A small image flow-matching model, trained from scratch.
Model: 1.83M parameters, norm groupnorm, activation silu.
Training: soap at rate 0.0033, 7700 steps, batches of 384.
Data: trained on dead-leaves pictures: piles of overlapping shapes, 36250 training examples.
Rows from block 5 of a small image flow-matching model, named by matrix and row number. Rows with one number belong to one channel. Each number is 128 + 24 x the weight over its row's rms, rounded and kept within 0 to 255. All counts start at 0. Numbers have three digits each.
After each channel's rows are labels from the 100 images, of 14848 (inputs lightly noised), where the channel reaches its highest value: "patch colour" is the nearest of a few named colours to the mean colour under the peak; "strongest on" is what is common among them. Only what is clearly more common there than usual is listed. The data: dead-leaves pictures: piles of overlapping shapes.
# convs0: first 3x3 conv (model.mid.1.convs.0.weight, 96x96x3x3, each kernel summed), inputs 0-95
# convs1: second 3x3 conv (model.mid.1.convs.1.weight, 96x96x3x3, transposed, each kernel summed), outputs 0-95

convs0.58:115114118139104128134110137111135051112110126140101114127121129133113107117072140126131133133127125141057138097156135077099123105136065089121089116078113133114137144116135123132132126115133142133153120128122129133139114136135181159195170183150149140084135116132137138128126123130161145144
convs1.58:110100137167128128110159089122094151110143111135107121133150141156138123152125126132163094120115118137119110133135115120176130139104105082140106130144127145129100100130162116134145115100142098112123087120120103141201094144121103125134109108144138148211184142126145133127159104113161098181
patch colour: orange
strongest on: warm

convs0.62:161100157119117144101111149149127112112154128118124097115125128122105128135146140111132122126107081117144143104124084117138041120129132108149097174145133136112119146114108146151153110109111113060156115111116107102111108098133103122113089127110118105109101133114141056148125125184164124159
convs1.62:125164136142095115124108116153148094107093114151076130096146107121138119134132120152130102097138141103177160146153132095116141135108117118122136130128163134099106088099168135164097101192110120134133099104107159100123125169104112102126117192088117133130152119168122082145135146114128130154
patch colour: red
strongest on: large pieces; vivid; shaded

convs0.56:155144136134116132134111127066126105114135134148125138149127137138113119100090128138114132174140162150183063134152138128071134132069159146118115128111108137104140139160153133161143136135102119119138151142138131129111167102123131090057098125094061126113118147146122162126133129126134102127
convs1.56:129085143155136129101127129165110170140127177120120125146129128082109095118168143141134109112134113120031167132119158128182100103139086133140110128141119171114145114126118115121132146115123135142123139118104113102141118129107121079149099075099142116118139120146176114145160128116118160148
patch colour: green
strongest on: vivid; textured

convs0.82:174137087155105145147110114104097113124148118141109115178128157150148118120115118122119163142138101108167150136119140119113125123115172129147137136106137063139163075133183116133143123137133128133174125129138171119174175127133087105132128111108104081103137151128131167134090146122137118172
convs1.82:104120072099137091125122162105122118071173188119143128122123143067204134138117111126119149151119138098149137139140095110139155127120098125143142142127136150137118096134125122132141098095102131137113109142104091128101109135154126132124114123136166160183104094146101107141153159104112129137
patch colour: green
strongest on: vivid; shaded

convs0.60:142108168149136102118092113120138123133142172118163122144133111120112124086104073130115128084082123121105097127149112134104101126115129165092110130064137122131115120131134099110093142125106140180136147067113148178123117114155118114147190123138139120091107126164127142131122156143129161144
convs1.60:132142115168152134127084139138081164118062118165129128132128145145153154086127157122104123142156131141130112115113099187105110118115161099156121110080103104150092138136117137132161134137136124129136083159109115123060142140128136107115167115091148152158149157118153121109142121102135125098
patch colour: white
strongest on: grey

convs0.55:164107145133119152108134121130111123108098082165144163108145119124154111160098100120109142072163159121123115113144077108129169144092140182117128102148134156093140110182112138123112128142127125135138125145113128123079096146113114141145188143134145104177150138144157092150118117132129156106
convs1.55:089132134161119095135145117133119110144121148132131097103132128110124113126165153132142154091139081116112117171108105160144087141170118118135105161109109102100150134075108141138158098167128137149127135055120109149106154139124123090147123128139121086152107165075141160125109113121092157144
patch colour: grey
strongest on: grey

convs0.59:096077148143126183131134117086100142124097108133127146118119141091158111128153129148074104147082136127125119153105166142139091094133123161121119167116119176135095149101134130106114099138133170151086169136101135096098160099129152125129142105139119116115099111158122083157124110150117111111
convs1.59:138134129120147081108161120147130132127157128148140102125130125096143123096142141119096116147105103127104149116133126135124124147107084123140140066148126100167140126104098103150107092128125118164124101099100142127127117190137134094124142139130172140182115166066175151127152157149176101115
patch colour: blue
strongest on: shaded; large pieces; vivid

convs0.45:115120150156118150122137137095150099119127132078109106134130141152143122117094136066144106118117124101118121120126116126130169144103138137132150080136139137152151132070133192090105150129125118133157101145126133147098091182152140106142113161108144131110122144114158135098194077107141100129
convs1.45:192136147099164127144090099136079116092120125091131107153130173142131145110163120134149167167146176165127147077116156132138113132151146118099109116160115138145114126106129079148114134118135117133139116131148104101126143099122138123138130120096135123109108132157148135095100172082172112163
patch colour: green
strongest on: large pieces; vivid

convs0.41:119127162151131139119158170123164086101123135114094126126144153141082117133125145096161133112140116151160180114124142161126175127131113091093121124128157137101144134090143177149165126134103129142143104116152129145168128136176115148154116121102167152104113136096129099107151064095143108119
convs1.41:140097113135174124124089084103114126190123124133144093127093114094134092132140116159117111134108179126114113116134109099128099170143163140142140165122107117120142107103140138124116099133183137125147134119100129131080121155138180105127150130124084106123094156158108158142123155138077137100
patch colour: orange; red
strongest on: warm; large pieces

convs0.90:158120160118128112113096144120128119085138132128135137178129138138130231127108106133134161123162141127149118164117152118135118121120101120129123116094131110126144139152106113124093156133134167165133114132080109134171126124122148151117143135125110141149136101127036115126178144146135097139
convs1.90:115108156096115128156161148111128124166179156158128133166134156139123090161155120098109136114123161150099144140149113141123158138108109103118139152097107130100161139121123170147156127119102125121135123152131153141111129125149144122139132114158129124072133092108201111119052104088130110112
patch colour: black
strongest on: large pieces; dark

convs0.4:145136116119152103109141208126076069146133138123116129111128106156107127102100102140107138141105144119084158111135078084084120152146136139095116135099116117163136120124106113150123083120123163137181128108128128106173153140155108151143124090102122112147117109123134132130124136123140162172
convs1.4:100141125137155137111079056123154182123095165135142132146110176132094133111178115082079150143141113104127105123094169135154122121104138131121145148163144113127153094116094110125104147156137141144178117126107146131132161166117153139115098139141115158123109150141149122128119135151124147099
patch colour: red
strongest on: warm; large pieces

convs0.30:120133159149139154168121125170170133130124140127123101126154165112094132140143114138139146096157128152097111102161137121123157128147108157091089125119147152149042149181119113143148111127118115127154084151150109109105115117111117130082152134140103128131149135112159149121103180137136181122
convs1.30:104116107125157124118093141096116119124115143074170119164146107161155099113166120143126115118128140073120110146073143164128133087105117124125094158144108154118087118103152066141106132133139117146141159102127135126157157156182154118107125119118095112153128114145162117128153113136116101171
patch colour: black
strongest on: dark; pastel

convs0.63:095108147138142119125074138155090106076140126124140130149154140119103118151158145129113116158120115161155110107153126110158119122099112117129096119161119168109103155143111104101142134145125107134193108178125082109168111141143180107094101156150173133137095096128141140124107148148104137131
convs1.63:137132141148111139118106133102106140131141095114116089122104098117169086116131138129148095149127143130104122137098156137161188109145134125110124093119105082175132115208135143134102106116155120150117111068120126085121090134141091148129176119145118154134116137138112131140151139159123083151
patch colour: blue
strongest on: vivid; pastel

convs0.35:145113106090139127121131116098130156129124115213139125114155125158147100130095132134122115118116140145144164137140087133125071154079119120134114113130183095103143153107093137128105109132138117142118104107133146132090114089133127140168150116122127142184119124075116078157135134143121125172
convs1.35:146160107162142118119146102124121110131128097130098144146140114118153151134145103126080163113115094101102107160135127126160133107170113133079142128135086147105148124149162158148098115138120110148153140146143121132198162079149116099087130145130148092113171181160115136109140129090110131112
patch colour: grey
strongest on: grey; large pieces; shaded

convs0.48:116116146135132145166096098217130098136115117119117103083150127138101103151170098137093144146143132113080116132133099101138116150106094122134131154178135084133148165151164157138137147112116185113117154086136101098140146114137146100144113115102108147142128108150139112111131142120144116149
convs1.48:140136162150161118137107154060108167133121164113130092130129115107153077066096154098121123116138107116128147110127171098151109103141145122129060129158135142130134095119170120113165133153148108140134127148127105144102128128121091131118125104133095114109082150161115138131124119115142158174
patch colour: black
strongest on: dark; large pieces

convs0.61:144117134091159110165106143145111133097141154126146091132166171137123148125140111100110116101123122142108146159166149146136121153110135122093056123149088176123084159142097142138126106129140117122135125159119075121129140122151188090128130120121153102125096135098110131183084117135134127119
convs1.61:149140148162113131096177118147118118130166127148136095129097056080113095140107130144122152152124147122118136126136111120168139091120097097146162107180107099136136158116162122101113133110134147121110089135155147134119155108094100149097154168114124104146165143106127169137154099143118091132
patch colour: blue
strongest on: shaded; cool

convs0.21:137134171113152162163161112174154110134118094059144124111125122113141107111154084124112145154140139109103134146091111115154108130094132081117146158085131109138111106148074148108135156139138145141134121117132140118147134106084135102159081130137148121128137095083137178126133123175110130132
convs1.21:158149113118129137112167126165088112141155137091128114137138130131084168179125128142149099107117084134132116162124088137205165148111120161129169149141127127131146186105126135151127102129098134140169112115136154140105140163111119129111182148123125136148159114108112118126135092140153158112
patch colour: black
strongest on: dark

convs0.11:142108110137146143140130123160129151122167140142135093126101131173099172090150130143108130098195094136136134091119137144165115141127149149121130122141158163160126103122161117110165097154131084166160110113133132142046150122120108137138131136109124129141070162123142134148127125114091151116
convs1.11:102142166077131130093119098142084116145121133132115113162122140083168107124131133127160113167116111113128117161122162135111154127102109138108118184166071112141148130087139120123108127072156121140129157133099127128176118185136124102136101112104121108134144101073122151133133125157113145135
patch colour: pink
strongest on: shaded; pastel

convs0.64:134149120107143135135131126150109149133128146128138126130126155124133137085102121115098090093095095192122144162176132082125100133153146155159150137143100150109181101140131126118134150136115128087092126069106100109139168103111095098133082104112107104127115088142146137153109150162120134155
convs1.64:146144156084157148135135086101142100118134105109090098091135114131144157117091168139143094124104150140130123130147146131122161116116117085114139120130130152138153078122166132119125124178152148102109124131152126144143156152048102142173138139130136093191153115125150099143118136119106151125
patch colour: green
strongest on: vivid; small pieces

convs0.16:128115151128154097133178110076141133147123145096120122138127108145124138095090125132103114083141138121101095136133119153122099156120099143091139132111147126164131092120113114126091124145112181123114132162117152118057161096112151129152128152148114124126122131108121171110078134200133097121
convs1.16:129121101136112132153150130146152070127114149127147121147140095119140101155120098166125103153099134106147155140169139129151125179099125068128147113160129141102119141133150142132127114136115131130125117158142086141130133170053131118107102092113106129099171139112135125147191113088110159105
patch colour: grey
strongest on: grey

convs0.86:114114115150129114141123135183136120140169137130141119154118124161125113141117120147108124105123144157089098118114054109115141091144130151143129153139127105103143149121150124150126089151128123126162082121205123155135133138114144122104126134149114165159112103094073138158110076126119165172
convs1.86:155140131121114151134101160096146120147134107142156115114126150130089151141164130107137132150095137136142134125115128123149106210107131134118107047117127162157155106169097178138123135113140126127135121100093111107138150109171074152144151101112130118117135145142147137102170142101105102104
patch colour: brown
strongest on: dark